Weights of a small image classifier: 1.77M parameters, trained on simulated grey scan slices of phantoms with and without marks.
Rows from block 6, named by matrix and row number. Rows with one number belong to one channel. Each number is 128 + 32 x the weight over the matrix's rms, rounded and kept within 0 to 255. All counts start at 0. Numbers have three digits each.
# convs0: first 3x3 conv, stride 2 (model.blocks.6.convs.0.weight, 144x96x3x3), inputs 64-71, a 3x3 kernel for each
# convs1: second 3x3 conv (model.blocks.6.convs.1.weight, 144x144x3x3, transposed), outputs 64-71, a 3x3 kernel for each
convs0.6:089129117085103078080108085173141113160093100173097087108084165125127128066105111114098101110050143086119117149137118140158150116123127101062068122088133127104125129148145132129150152119121119131130099092131098124130
convs1.6:122174108098079127174128160100112096111133125154125113163146143154125121078121129139164145103156125120071150117147170132162109171019189171145150142156110044104179105182149088114145179088114124058132177103148156051143
convs0.7:085163102095127097126137116127144127138140125142173174159107136107110089118138133187175198173152104171122138145106105121107108118119153058114139112046027099120114191191091133161144119116128127127150125140129118135129
convs1.7:133157142075104121111161117197130171215135148078107152181133138112084157117100095124139130124116173101105138081127100121113120150153078086129079082079149216146094153163124121103179105111133081195210140135151160143225
convs0.8:124117113124139152090119110130093084149090113134115076117094091054111050075054080152171056117123058121167043138156088092142098086153096143156130102092114101117078066109127075093144103088116109154096086101108077138118
convs1.8:157133163111100144145167054088144134076127110135181096159152105088142125129114125131140140125133159088113160154194161139107121185081134126167145132078123118128142150148126166078073127108172160118128111151160104175159
convs0.9:148170158202150126218174141158086128133095134080061133134108116137092126140061099157073103151123068157115034134114085134130118090059089159136132139124117139088120180157158238154202119179171087082123127090103201160095
convs1.9:104215080112152126106070091154105162139125075142147148092139159152122131140149116066076121144103051196181121087106177118124149077183173175132190128102201083168123093075115148178118123143092078131093122122166091172119
convs0.10:122129175142121137157131116169105126163097090161078087123099112123101082115109081128137119166131124161082098104102114098089088124095096157192154072129217126138182132121110159164153137116118103117087100112094112114150
convs1.10:093050071177203138054087103138145157102157134124092113122113115143105066132090205110073112131079084186145156134136131104163155114152136096144136213095112075119095122135101143096096127156128116129107163066174094145105
convs0.11:168142096118119080080040070118120114123130130161150135125094101109136126132117114131133109118159104099135119101157141127158191131116145127118135100130128162222130127125131144143110148098121128106147123126125115117112
convs1.11:109095066200107073090216050171104124141140227080088069127096115105097105123088126106112144153124050121160111152127102138149170095132115111130098117141117162097119101126132160104130117100123117134155167069086136103202
convs0.12:112118148104097134133102144101116126089142126105103132154129128136100132108129106127139118122125121174150123098116119110129105147141100149118136171199159096175175096096124144152110170150096107119122069098115093101108
convs1.12:044058110222149091085124071149086178095198175085054151158089104163080093144069182084106130176074072192189075120133109120173151115105172104129149157135086140126111128117110125116148139125152117133119157082129119164163
convs0.13:087138121110179138153153158178193148106149173099155138069103181057091140115122135149170133116124135107111126160175158123123132130111145115116101107134122133107096122077117099087131201057106148163109138158115130162077
convs1.13:144189099122126081135104147130155162105115145121138173078144116112115147103159154134045063177204098180145061078204139119139165106193213132151121087140090061126147058118122162171138119076108110162170173140171136195168
convs0.14:090111145121102140110119101099149139111105105118133083108070133166135087121140047154142110142120094164098138145162148161185117177144058147160130109099091102130152117145126166102112107209163139142123107121171129163162
convs1.14:117127113112114133142132154126090189114109159114168177119117174121096102111139159082090087165139088155108142129160054162179097122239159150121116112140093105161156066102152112192136098068101138136157165091172167189136
convs0.15:096148100103117116113142156134109145145147133193139210107105156098063133139119155115101103070132140101104091152154114120136112137147144078088094040054061117118135150130098084125079103081137132152076106113113170177157
convs1.15:130128127138123118076140093120121135173138128089120188131165102116095122130113163139131153115143172100126210150151096130108139155151131091089071156102129217129136117169071166072124166099117117138205090150131169116196
convs0.16:095089118095118124102096091084061095076068111097133149166117074110130108108118123101108050126119074116112071136090128091150115124145100107094139086089132096114141103084094123136103068066102172173157160173146049096086
convs1.16:158106092087151107109107144189173101111093177114109115142121135113104115115132113161110165151152152091113199112132090083162121123182183056079091225100122113164083100132129114094133147095083119136216157141114140115172
convs0.17:113131143120138191096142105108120094119140130105089082100153171088167125107131125170124124165139164156119163148149144166161100189137156124117126118135087161137117103133156063125188121107137105089094096144136113151166
convs1.17:042071122232128140109113117168077137089145185082130149139082156138098136107129165093139076145073120183120133101166118144137123177121111130105134175145072107135123127112100110109133098082162151144144192063132167177097
convs0.18:125147147134112124149098099104071154124092136113142163128101112135052097161094169136141072125134134138126127100066117132125112132184183242212132166188127153147115198165121092072096130136097089107107115134153108146164
convs1.18:123133138093108087158128086151139154177128160093119141135110130136077119106108079093130152126122114135106138111137096130117133092089121108129141128083150175185114101173189156077106153120159091119231132167081126136241
convs0.19:149133129166132144144149142098102130115121092124087133152171094122126076116119106138101086131134124129159144166103131097138103074124138104081094147177108101117083132097088065131130139112114109127082046062067080077080
convs1.19:072070118177200086082173078143136160105129160110089113105165130142134112135126168075076099158057051200240087104127147098128084136148121126159193106123136097131126129082112159171150084130102102116169147163124117117165
convs0.20:082150124104096144106134202172120132187111107175138140102093142095060081107085102109172105108122087096127130123117132111104119099153111138150128099083087092083084082116094104149188116097205131087108085093099063116171
convs1.20:206096132112109137080118154079220170086122174152137138148144140111159138126193139109159125184079076172151111166135143209109089158147076169163150065207201115129176085075220133060132094132096172135180176178145172202120
convs0.21:146124142098091147094091123124118147133132161142149151105100113094115126081108114091083083103079111143138090116107119110062093154161078177185172175109112149098107072056149062108125108105149127148154110084091119108129
convs1.21:108130134119112091132168096168119140084173161098098106149124094133116107103112048094088163182117141098136170111143098140150136085154169108117144123160089116201079101184130126101128140059122111116197166150048136125203
convs0.22:112104109126112117119118106135140129136131135134123123116125140121122137130129127126124135137131132120120144125119126133120134123128126129129130127125128118127125129128131128134122120121119124111106137136137131120120
convs1.22:126133138134128147114116114130119125140137122128131120133135124122135124123120139139115107127124113128126134149120131127136119108140138123124128134131125130133118127126133122119120131132127119138146125129139100145122
convs0.23:145151138091176158110170167060103118110063118070083155179146072182168106129125169175129136096103140096100132168115158160103116093116077149121139130145145157180145137170109100156128159143161136144132140136113133131137
convs1.23:081091138171025072182185102247120126121136177085123123100118156157122151141173242082105103122059096190161079123107072112174077127195122109113111158106139172175125122060116126163146138086130100143198159100095119135137
convs0.24:188107093113086105105084156076151146094190186053163203110073135144087137104097162112094120150166136121131108111148058173200057149222078108124133178138084141136120142106128113141131161160101089122127135114117096149134
convs1.24:131109092131124143124138102084114092106177105122125149133124108106136147126144127150168109068098072135067127131191120118112159211077088097087128116135122162091136114081109097102097153103126150091113165130115154104190
convs0.25:096089137090107114115103095103108147201088164117065137219155136148068094133118109234255143126239095092163103071123145084108139084130152138192254094172164089130138126127211067119164085090108130128112124127122137112129
convs1.25:119132184082137106195046109160165149176060150116085201109138178153174148113159177147116124094149107152074129094094128129095133176145057088138108081144167112164079143196175062042136185179124081170149113146155176128180
convs0.26:115182218119172162085123144155136097160132099193146100161178171146193171115142189086158128094129092138126080134152200073113192085116137107144187104132186100146119108115125168174134128156136112131186091101137138113090
convs1.26:080093125218082117120100109169118116133185176098052158087107158136166123133135170091129086101046116180148058084111133163173129166146081091165097101124147110186098121095103121129122091142162098170158154116128127164130
convs0.27:095116096159143087186147090136142152093164149110147124134101186149094185161157168093145177109210205157178222095132095107104089093087119147086114134170145119154150125080085132082086127148131140115143149139105163114147
convs1.27:118079168158133127091092118106193158095148076099184117231071046155128108133119116129115154134177102103122171136104191137149057144121178100093111190117158123119110148094061145099105161160138147189126123187127098152118
convs0.28:117166119137150071146140099132145111100169117155174129160123238167159246161137184166154176103227242079209227123072071093139076093109087081101075132103156142166133175131115133096083106100105118103125138092147143120124
convs1.28:105101165129129144133074098129193124097132099073141117211103075145100131139149096127117157116151063115117192115100186142180091143111135122086157155115149112103121144100079167112114124140130145186097110153149110166112
convs0.29:126127138117134108139101076099157121162123142103151149159107171157113160175133126156124092104077117084062057183197140158122108116088105147130170152047077129097114164170164147124150150133095126109103114073146092111116
convs1.29:119093140116153103101150120165148124160062111153069133103137127153135126142147182138109117107112145137116128111172105077093095130189133108127031106125134129134113097137089139108118110126018120112108090141129142140123
convs0.30:150137151155142129116165167106136107141129113140168135112092096161096104145092105164155153136095118076062128161170143138111099135116093114083068160131103137118097095107133067108103128071093125172137149169112100154138
convs1.30:099094085128159099097151130172136118105113165132113142099127147126124139111127177136083106111138127189159112060156075102151170068216189147075116131150120102148134144108068092150112151089072090166132159133110137154194
convs0.31:130121151134122137117141146115130117112093138109146136118110121094124147073102141126115146057144110098119095114132123084104090116118091114137128127109128065094163128077141089103132096138132147145155101125121134140120
convs1.31:146135141060117180123086158122124129129133128095111131168129125131132150121145034155120145110108169133131195098126112140165115109177138122089144128130175117148099106165133108097131158144107102135144122142131144115125
convs0.32:108098106165190163167159162138138090132095153115105080120118087115125185126164166132079077125077109171126134099091102135115101127101121101136104103114117140150150132089092103079056119191059126084070101092102110075076
convs1.32:096111118154104112137128178148103146119123156092086161128166140102201132092186170051067116152126063147141115156110125101123090081135135088123159104157108066156130050044161161255094072064109081089143141116171135124115
convs0.33:098100116074103078082120061108077152114144118142104140162074132140061127123056117160069122112081111162090140109085131117081107090118164096077147076077093121112079074115127094146125096101114137153148083117088114105109
convs1.33:127082138152165120090166080108137125113112152169104108188089137182132104145112107147151132151141131083100177141181191143093132135119157139142158058122136101138098134112096187087099143111142133140168135167124097119144
convs0.34:138148130183143121122124116139145105122129169111120129103087108133099147134120141119101107086118117120112116120120136126098135093091113106093094207142039185146065085098152126101120083097137089146161072100122089094135
convs1.34:087047044169227075086140118141098121089176211133059108127148101125108073144091151122095145176079054161194114129136112126158164093128169083131132129152084132070116103117107140106136135107140130111173139114081116107173
convs0.35:106093101070079073114173056142113161114134132101141122117098170144121124100135123106118106160128073173170139156122085147118097108107072111142135123151181097122126110147200135143108098110114103146129117102113071114091
convs1.35:170126099088149161101142133102120130133075148135171152201166122125130131135118130141131136095107166177144155109116078128105143192127118102146109156093136113093092071077121127114071177206151125122129146135099124119112
convs0.36:124129117122127090120104103091135141126125157096167162087093150097110139126116144100110105160143111169124106168104107133115080110114110126115141153114114165144132142208165210151106105141155082102117133106122124106124
convs1.36:105084066143255106066117067117144109078119143144102140131135057125093057162080152154082119150155086132131125111124147120140158113131149086162130143167114109102112142135105152083081132135089130149152139116059113144150
convs0.37:144151117152109140128132113120107159165108108162135184118123097117099036113113053116100129148070075139127083153162165121143147097115090144172169146132129158144132173096162171127144133135153134154139121089105115120089
convs1.37:085146078151121110142146113173170069143133168106104144109154168111167191116197162124091110169141078161165102094110111158085063141161106097095101111077154181147150100093132136225099069104119077118170117137087112122153
convs0.38:114141142153172172143184163104146150072095141062092120123150160121164177132125144106111141105113140156170133081103145108051108121061104156166133163154148138149134089102170111127113119117191137070112145096115105061061
convs1.38:078088091202158129077093110139093160085153147107092145097146123158142124134130210030081067185101055193174076099148116121137121132199070115141148123150084070175121121044140129248100097066176090148129139121131123141131
convs0.39:148137087093091100101100073115123087131155115072131192118182165109117164128143159071131146135169186181255189154115150147128149094117120087080086140140127120131118094080192064111223088193163098096081117126116111113117
convs1.39:120128111115179095123124104095140183133112156142127154121161153108114148136159097101130085124080089140207127080109145163081128119145148078127136115126096121149122053115159207091158031205106102153170077187150114105149
convs0.40:137144166138141159140123096146141110160147140142126122161116104148105122150110145126140121145204128133142105135102108150090110146151154094086106141159133127131128191224132124152122073173125120186146115197171100123180
convs1.40:108086125142131109096165117229139127085126179104095168140095169133084105126121105124136119121133147124116145097145080163123113139187151060106111142155113170136103136158124129104170118091129098223195186116092138179172
convs0.41:168171177184179204186162159124111160108092097136141136143144110152178121193141118147104132185113156098092109118175119144127140194173199124125114143152195107110159154119109110170190098192139129122124167153126127140125
convs1.41:089025105179181084092124127201081143112149143113100108105131131147177127142126199060134105138003092195222072104125076151155135107167156092141126113120135122151111117108079124147095125101112062152133174089144130144165
convs0.42:125117150078124169076126137105130129101124081079131087155068060115067106115089139093028145077096130090132112135122109115126142160146092131140139113105132124105120143107109139110141139156129119139166168226178147160153
convs1.42:109180104096125102116125141217114100129105080114131180136087153132134127128116104145177162112123184086110159051107089151120121140216204108070106152119106131170111107115139086098149161124096129157145158105137149138141
convs0.43:139150155113134184106150162112115123180127118169138131146185115178139063153185121150059109095054112095086093142116061116117137130117149154169120130158192113126215129086131117149133133146144115094113121108162087112164
convs1.43:081075122255131142068128106131162193131067162094149146139085160112100128116156210081124118120107111172095087188124130190178111106104110116106115207120094074153126133121071082158149125132134174168090115092128138146094
convs0.44:142184111166154113152124092127138172152170149190166178060095064157125144138199143150158126101147111135165123162113105093094108082119111121133134068131143116088096107095123121153143129139131147138123109098070068075074
convs1.44:124093152051118152131183144146142144117121118184097102123149132155150104139178161159154132086108083183149110100153183132067099060146095168201173028065178087166180117102179063152089172172045122098174106205097150094146
convs0.45:138138159114109110111103112143113118143160150117120121132080089149105126127093120176142148075109118139110133127071103165112145125091119220240255197208223105158155109105113074084065106108138102078136114139126131133124
convs1.45:093131132103070100185124064164140128170131169067133105125096095134101097144080097093131172129110116139129113147132111122153126136097148120141128106133085188146113115193164118114110153071236091138155156105092126138211
convs0.46:143147156168115136148128119122139091185123165124108131163165117153161109096090115116097132115110119105114116108156103137182180107127142159124092105118127110108138095111103179148158124107094107157172197186188152122124
convs1.46:128165085136143081083101113220104065097125116137126137139100146123128140125155168143162160143135140061077157095112115145149125123143142099092084139088130202154070141128117080102091159143092124120079146113123136122131
convs0.47:106101078099121076095133111150177118112107116114137143115096079133108122143099137131063078144093089160092135123102144152092166136094144119130095111100090135145134182077113207180139219228211134097099084101103143141154
convs1.47:097121111127047114129124149177098153096151181095131165126210139119207109122183123056046103185185051171181109102127138167136094089133142200094122146083140079178088093101144076255132069051137110083112088094146092145091
convs0.48:152140148121115186088112156109094089135089085119131135156129110147166145121140117062069088083134091174210143142091092128123159112148209121127116094110138147115113141045081098157134197144158109132100094138121114209217
convs1.48:156105093104101131080098103153096167164080106142117187113152180139179130112153096078108116132086112184134106034163098151129070122202183091126166058120138201191092097020144151164075100132108137142149110127154132146117
convs0.49:125165142166186144158179174067137141098116166050112127102152124117208121139177139153105098130084139139056132126121071147099093175124149130134167158144167168177176131128179122167112140144125089076078136141131195179193
convs1.49:134183070072143090104082127130108168165069107130124170081125145162130176111140134046084123140186082137114077089208121120185153051221186162096141108110118138175122148060084089231115155074120149135167119124163157194151
convs0.50:134148125107091165110107182142093138122104082102094113126059097150083069155138123172103125190123106147156053139129121193187122145133146105146154161150120173131130104161154070208134083106138193158109101122121159118140
convs1.50:170100123186096112066109108176217142108090153111163171136119141137155164117193142045064108161120040154114084157132103172124079175172158115137134078136158130190132096084171166132130042146111112090189166134152173171144
convs0.51:139128148120126170103155137148074179113093189133097137157092134117035095102115153127173091136171128133101090087239163085188214094200131095099104100090123106100140123133105116114142167132083123121045131133130135098049
convs1.51:147106133120142153154087184101085143124123122110087161158168120171119123067149120180124103156132081135071152116205096099194116141032108142158143145123096096114177111227108093055168151126094131078131131124167153101149
convs0.52:115124104119106108141151130135144195154178166105118138103126240094166192103148172167143103141107136170116133185131151150143132117148136115136176130123148103109097145156052184169142185174182100074119106107128123095137
convs1.52:117152142151153096051123105135130183066122102167172122137110125151127182129139125135160144139142148117115128123103141171121097161145149129111149106160170170085130180067141084147087138086106141105079141153173178153160
convs0.53:134110113162108089146125118152115129142087147188102112159133130150095093100081073159149118087108109114114104141132148132098189101118157110147132100078144090078137085165183178138171137120166115076086139118091144102066
convs1.53:093124174130111162150132188111113137182130087144072159130131098135138082189111115175165146135145172088157098128148089175137189084095156107171109110161191127106130172125128103112064128133128137161190113158172171146243
convs0.54:127181133101143121094101134109123122109125134065104133139165149187150094148139127151178123160142031137131068160133162128150138140120108107112094131099143127082077118210203114146156117134175143197205076097130113074115
convs1.54:084137116150089126135127133210157153091100147116098169106113169119109167111144133134130114130109118122117165093087118187122046169221078071118114087150084174141083125149094168128146077105125085198196173141149175162152
convs0.55:131135089148117109154142106137118169143094138112107134158116157175128135175111151141080235146075202137054232093074119092095124082062123125158176106121163148137150115150103134025091150152072144105160104124128116097123
convs1.55:152106146122137125117100130150130130099111095115149124159101042140121152144130101133138104130145044132167197134093185124149097137163137088076086142145155165110140119099092146100102138127165115104137148134122104140154
convs0.56:102101120126152106187190118175130164157174132137109123122075139090040079123112116085133153100109164113112132115148124129127136086096132089117115111139113100101119101083127101094093172128104120124116120102107091078057
convs1.56:157165075100163080127100141120132137076092185118110144068149106142154145113168165095024025222210090171177051122154154128089102125141185161160138113102116025161163093081123129207113110053111102143120121093143108125123
convs0.58:115103103127162143083113160124232162099167139098136145207147153166094120137097055097201129060168146083113098100173126095130163156156142136117131171200135190208180177131096165099080148138149100112074084075067136064044
convs1.58:152124157086067125158140125087116173140136120159162148141162114097111112171133137141169113145118090123088179185190127074158131173063167121178143144191118049109157089123146123157077162063172140144147138156194145105197
convs0.59:112152108115120109123150151150161126103130128082153136076064139115094101123113110130100093140118131090119112206131047174158106122115104157080089099101121079096119083114141057104162098107163146111083187083090120132113
convs1.59:100097097166134179125094135099214142097096160125134082134110087102070088133112101112135133105156117116153165147129125178096173119164158105108104133194162099096105105134126131106074149110129089148212095187082123141201
convs0.60:151094128115144156152164134136145139123113102125126113167128150161151188096113082192134072144116084131133090157126135121089109094074117136170126124113143119113134104151101077143095087149150120140141125143153177170157
convs1.60:112166089072133161100157133131163159123106147092117174087132174134064084123071150137108083141156214089157101084160147125148121120142186094116105196137067064143122166089126105098150144120117116188117130104120138167131
convs0.61:147134110176093078121072072127091095054064086139078145111127134125130126127100114131175185186127132160068096117035119146076123142163144128168158167172170152145143163197150170181170127179123058110112111097115103099071
convs1.61:117159171100089129144119121150126164134122156123108143098152152133140131109129130096055152124096067177180105140074140131136125106102100124112165143087136094110137111090150126129118150158151115120124159134168159147099
convs0.62:149157144094147128096100111146090107149099146138165160162173144115149123134144126117140112116105072138168095112102107115123088120106104137174220164183223160167162158125163120112122117106092136124122125114139152139143
convs1.62:103130114129068089177205067161100124154165189060103067083092126152084097148067187097132143100098089219094100147101115158167166084126102134123121189112090164120120105145107161111140150100185111158061191021117101134201
convs0.63:108098140155094109132142085122071121116103128139121058137127098183156114125133119124092099160147106109091075147127115098156185119195149103137129122140138112089126191115147169162099142217129094118180121133165102135191
convs1.63:145155082148113100119120121160050176104131121120123154094134188151151151154171083099095138152103083161156136116108117112107090087255138102106144082072159215111101151082068084254123100062118146107152106123118084151149
convs0.64:154155197167130158165116190163114153170108128176095096125078081148086094126077134131185129132159179088112127114141184087122182122110217095117191105116155116108154197221129184221135133184129115125133150107121139148115
convs1.64:133105137158080127144064113095101104144142167123083129132156106128201132069087179100073173082095089171132079125108098166157167141075143102189079184092121095120094140155165122123135114133135110042173140115138109118198
convs0.65:137128113119140073075128088075152159114173179108193184096115113122143121098129123135152094063091101065047100123079060149143126145141120117123117084153092138137116062108175111123140136110125204152076167143096043117076
convs1.65:102093086165171107072119117122187078116173246105056075155155038090103089130106078136106166141135104131111174102139093158125162061158159092077133131161075139177112121151147125113106145107129120079255112177080132126189
convs0.66:152141149108187152102188116088235231104144181133136170121071067139086156107069141140097108112121095144150121162186112194189099173187104132131119106112090118088097176171126159139165167164178155156149138113100168139107
convs1.66:138169091112090115121122109217107128119192082113147158150152160097175131118157181116145066135058102098199069079118183142130027100124145146164125096049137197175107119082165133163111109110091118126120136109113123108117
convs0.67:156149135166181112129136117192219164106148155103150198166150065100130110152106084165157137164156116121148131170143073162140058145106081127111129117126140134124122174071103113112121092068101075075123119124110037084125
convs1.67:137198142067091092166146123130155101117119144160129128103151183157111087064131112080178070097106092175119084085139195147083114165131080135192150070137159073118215163137236075130095153116110074106163176143114150117120
convs0.68:185168085161142141147126154086117156081096130097141128074120056101146124070125165114131108122099051135171107125133154092111157103072132124093105109096100124101089151075175153117100166124167165143098181147111191156139
convs1.68:110159056064125150171062146098139173097096121102122171113129108100127099112117119143079111149145143123181124119093158129148174061170204099093122154134121031130118143092170129150093132095144083126227150143166112194171
convs0.69:131119125122119097122109122123133085085115102118082121147097097127083103099089094121125121126126145136145142128255203138139120120081070097100084128122092142161129105161134185110101126036085089113143091084076103092093
convs1.69:119120116177082130130132077208135124128107151124100142163150137117123154109124158113136158115187129124124206092137106107113150198169072091085105073133145121075126141153078101135164118103110118188169155148132116155179
convs0.70:151183187130098134119068090057098089071106124139152136144148178126157164088144115149115117167115061177180092139215187130147162151155131120184198110196184166152120077095157142151134143122129130081116123119110137129091
convs1.70:086118114114082044196158109167153129158168141053135130136135146118161134118194160094138118100051075170160060107111101178151106125129114099106122139122103144138115104130174209085145066173138099119150172074084154125190
convs0.71:145110090151124113147117136159171158179175124157197132150108191143146179112108180111133130130136170134139133185092056107058040104076034094095158108112139105078116172148079102088113150129137109125132077112142070127152
convs1.71:122110138166161177089135122096218096108107133109086128109118104110085122151095091135183117106175187131122110142143158131110169123156155126113131099193153116099118143115121109120118132113123114144105123185096119156161
convs0.72:152158217132119186106126124099126080167178129179190177095097088144111092130098117238192152224160149147211154120130068118129078121143114185178168149216202117146153111118102109118162097078127153130109148102116148120121
convs1.72:139129152040157122117091118120138212192083132126138139110119165086155147126160127088108068123040118174162130129106130122128106093165132142171158053114172123158134102107158133060069091211114094152130078142159174111167
convs0.73:125127133123123123112112113132128131135139126135137132124126129124124132123123130139134130134129129127125123120125120126122122130132125129127126134125126137129127131131131123132135124122127123120123127121130124126120
convs1.73:126128127132128128129135128135140127120129127131124119124132129127130132124135120127128128121125119128134121128127120126126119129121123129124119130133128119125122129121132124121134129128118127128128129130125132133135
convs0.74:118092094102143127142138128052251254090203229127170210133088066108100122103139155206164141126159148088077143155205109195255183155255130175238185106107095091106085144155175185108163142099103135122096094113130107110089
convs1.74:135156158085107095139119127160131123136156101103105127130097183104111068111172146138170000105041124111084077082197104149111110194118073082158081137098163138150141102176179125093076125138160102081132161156123137068143
convs0.75:105124137159189130156185169109153137091103074085052055126130071184130066170119047118074106118091104114139098072126075084098109127093065174174165114151147166138137118123151126046104151120121179164178159145170141175141
convs1.75:093168081118132120116125119165119155103118120115092196075106148140151098119110176105106092086104148170161070047144103145159153082178214116124095114175110099138112152077109103147093138119087090192132150134134144187164
convs0.76:083081119113171162136153167099128144132103102128113159171148117171134129184130177191141111159148114191115133085127125103101118133095122108097167088091129172120138155107103139148172123132105082102142152164168112123098
convs1.76:178114142071137146113100120107118133158095133183061142142180142131132085138124155098125113144150124080159111210163120123125121101169132072092068098153149202123103113128169178145092102080123112115094140118130152122158
convs0.77:138144179135146159103145151125097130139166132117150167132096055148141144115119087127132119140184142136126120114148112102146157107108166107106104138133146127124146083083126128092130149106120154185170172174143172202105
convs1.77:135130098088140141118107130153180109099096094112126150149115136093182137124145083172174140126141194090076130081108101140139120106183206078087091186115132125208033095122148126085090160118120106144180135144107141157157
convs0.78:122121116126122122128128122128126124127126127126129126129128125129134131129130128131130130129129130127128127123127129129132129125124130131129129131129129126127126125128133128131133129129128126121118132130129128127127
convs1.78:127130127125128142126126120129129130124130126127131123128127127124131126126130133130128126131129125124128130127131131127124127125125118129127128126128114130127124127126127123130120126130131128130124127128125126128137
convs0.79:116094098120085115087118125140083127124116102155083141159099071113110051120068066151133139121167076083115110130105116129094096129085070145114074151126116131098125071124087104113120128156115124134118096107105134131078
convs1.79:201159147029132159112132195131156119102094160120106147135128159137104124118087058114144128140160149078136184097103172163118103138177104091153086154156135099131145172143122127142168132088097089148142113143115160093126
convs0.80:100105138118103116116181162107074082107055081208106062084159145092121130077180117099120104153129096088130101168173114118154124125110103119113111148132105131158153117088135140127108124126142106129186142122087109119145
convs1.80:170119121147121127086093132120134120158127154129160117178119151129107179121096122102153143085138127168111150111155142171106096165115176125086118128130063108171135101072075167117145088132095205103161130134136189155132
convs0.81:071093137100149145173179148149138101136135106147097153108105114152132136140117132144098083146103082078134127115207172094108137088092093088098084101096113092086136148104130181116124107118068102075169114120143115110132
convs1.81:137118076189145062080144081169146148129121133111135145166112153165069163139126216128069097166185138140107099120160143084145123138183155128099091155080121142113148101122097143085164096103120179191133119086146138179090
convs0.82:091139117122138108149135116170153157139121160106109180136183076187166076170102059104069113079100134088114163156100135183124138156142163098110142086104141118079106126161089152133121173236114130126158116149177131100098
convs1.82:109140144189153108075117037159078088115130075121154143098127139126110111155177043120191085108116127133130133087132171194118139130200173118102127170143155144130111146089148071078040136164062133136080123152125156165104
convs0.83:112120126121127133130126134128144130149130128145133142130140136122126126126129135144118131134117126117123127132109120125119125133105121129140132125130133121136127123114129132132133117105130111104109128133131126136124
convs1.83:124128127142135133120118132128132132125136132121135129139121125125141125132128129133126124121127117129128121113119125128124123120122132127125119111137124142118124115120129141124127112129126122135133137142128140138127
convs0.84:122113161135114156144118127094155219086152177094202174075117132094118132112155152118116152127068126092129082207170139177157122182189118159140144132132116124146120093057165136179171121109163113140148118156154129123127
convs1.84:126139090066109090140146138150129125059172137105155159131183148100106179122138184093133097195121082097127139109151117150082068242166138117079147120116069112187142121102117105150088144105118145119063147104128165148118
convs0.85:105094100132132128093131113068186180152214144174255216094082092082061207107058175177186107143225162143145155138099072142084074109107095170135124129081108179129127153080108116091111191130111146121115123131124140120123
convs1.85:109045110137171109147193177109208083109206180071161107152121115159129101205120142167097163140138115116146188137115108164152151141124154094087126132158065111219104115134151133141095141109113187127149123202043117145200
convs0.86:139126169174144157144109101107133184139168190135229255097060118127103151167121132157191097212185103255144117147067077197117040206128108077087065109115101089103108160112130117099124140135123129104079091085120122100154
convs1.86:116113075090151145146186072132164158102134111130163101165146135134153085148143141158122136115120143092103153158147145134143158157117131070081149102114095105116081111087061181131159121113120117155085195131129093132123
convs0.87:098088146100128119084135161211147167156114175165112163153121104157118135131118123140079160123066149133039148077102108074147082071107082085146145121138167117127131095108094149090082118144125102113141070110131072140169
convs1.87:105062134179138168136126155106110194155088130161122072104122126144088050160139101172198113134143146158134122163160152127138167083161117127097131108165198152079145103115107148090134114135123082172159165113133128154157
convs0.88:113101119114115083117104106132209147147175160101112197079108198063103163111085131122168132094146185080132179218120104206145116143116092233164136166137147065116149148102171097084119111093095095101156099080143151127150
convs1.88:124104163065099112132184055159116133118152139088144147162132140056114146157149071137129127162101150137121113135140127115160177204153122141091183170157112075135149126123148031119074170116113103144095161116168138167169
convs0.89:158139132132133078115118082182251209170149167144167178130135173146141128145031083130090064193158122133131106146114112166187145201151141049080080095111081107112120107084081073119125150080082074101138045081083077107091
convs1.89:086172157099050110133176129102137121149121142132136117125155177097119074132146126152175078143105128169097151139191149123140134184073112142140197115138108072104192100128224078063091139163106151090132153146143148071167
convs0.90:144088128086082121099054106161133097138148097134125095092077125074054154072087136049116108078168097093171133113092127149098153135158117115098103095121095105110113182084110188086090138134126156152124117107108115128167
convs1.90:115073153122151122129107105051160167123140103104238154134112118158124128102114081085066180155100124084118140161134126149130110233172142135108095180148145138101083130064121173132107146131122066255115124180162172177105
convs0.91:124131133150167137156172124107109156090114130147140163138136130157149136157162112120132141154130156140130125098124117072077107108115110125155150132126120146157169118090126141174060105095111143128143141125133190128092
convs1.91:093049119181193127086103106142147156081105151105098163159092149137081117108106179081057092160123107162190075109164140128165160148126114132124092176131138107094085136088104135141107123098119120143105138093118114153114
convs0.92:107126131125151150093137135192167131130144177150155144134103120137104127122114142130126161033070126087108099103112088111123084120097141119151168122142167123165132159083136130106148141150153129154148152108126128103095
convs1.92:133080080124169140088106168133202144108086187132061146120100130104132074128092112151119136135122109085151144123123115103168135100163152084105116149154122099136085167139155079125121150132124076138186159140128114150161
convs0.93:125178179173209166172162143131154144173149077175129101128115079129134125144124134138092118136119176179163168165175109169156083135150118120082135149081107184148132156114114155148128081101120177133104087113128102085091
convs1.93:092083097180170098097099100136132141117140134125067126112105126124159125134100204068072080126079081198207058124107138129167103103155167079152127141117151064124144156075086131180121116097118080161127157082150097165146
convs0.94:105103105134094127110114106138117129117093084127111142103141135095116120103116129178132116146184170089141102097076045167136037126106070130100097105089078068051057084152212159149225131134170106106133124152210124109093
convs1.94:167161111040147153142139141160127152116119145108126166106104169118101138111057140129134100165170104064132171117141102161063134178173062105075094168132109110125114133189142129081166092130110097227191115111136146140147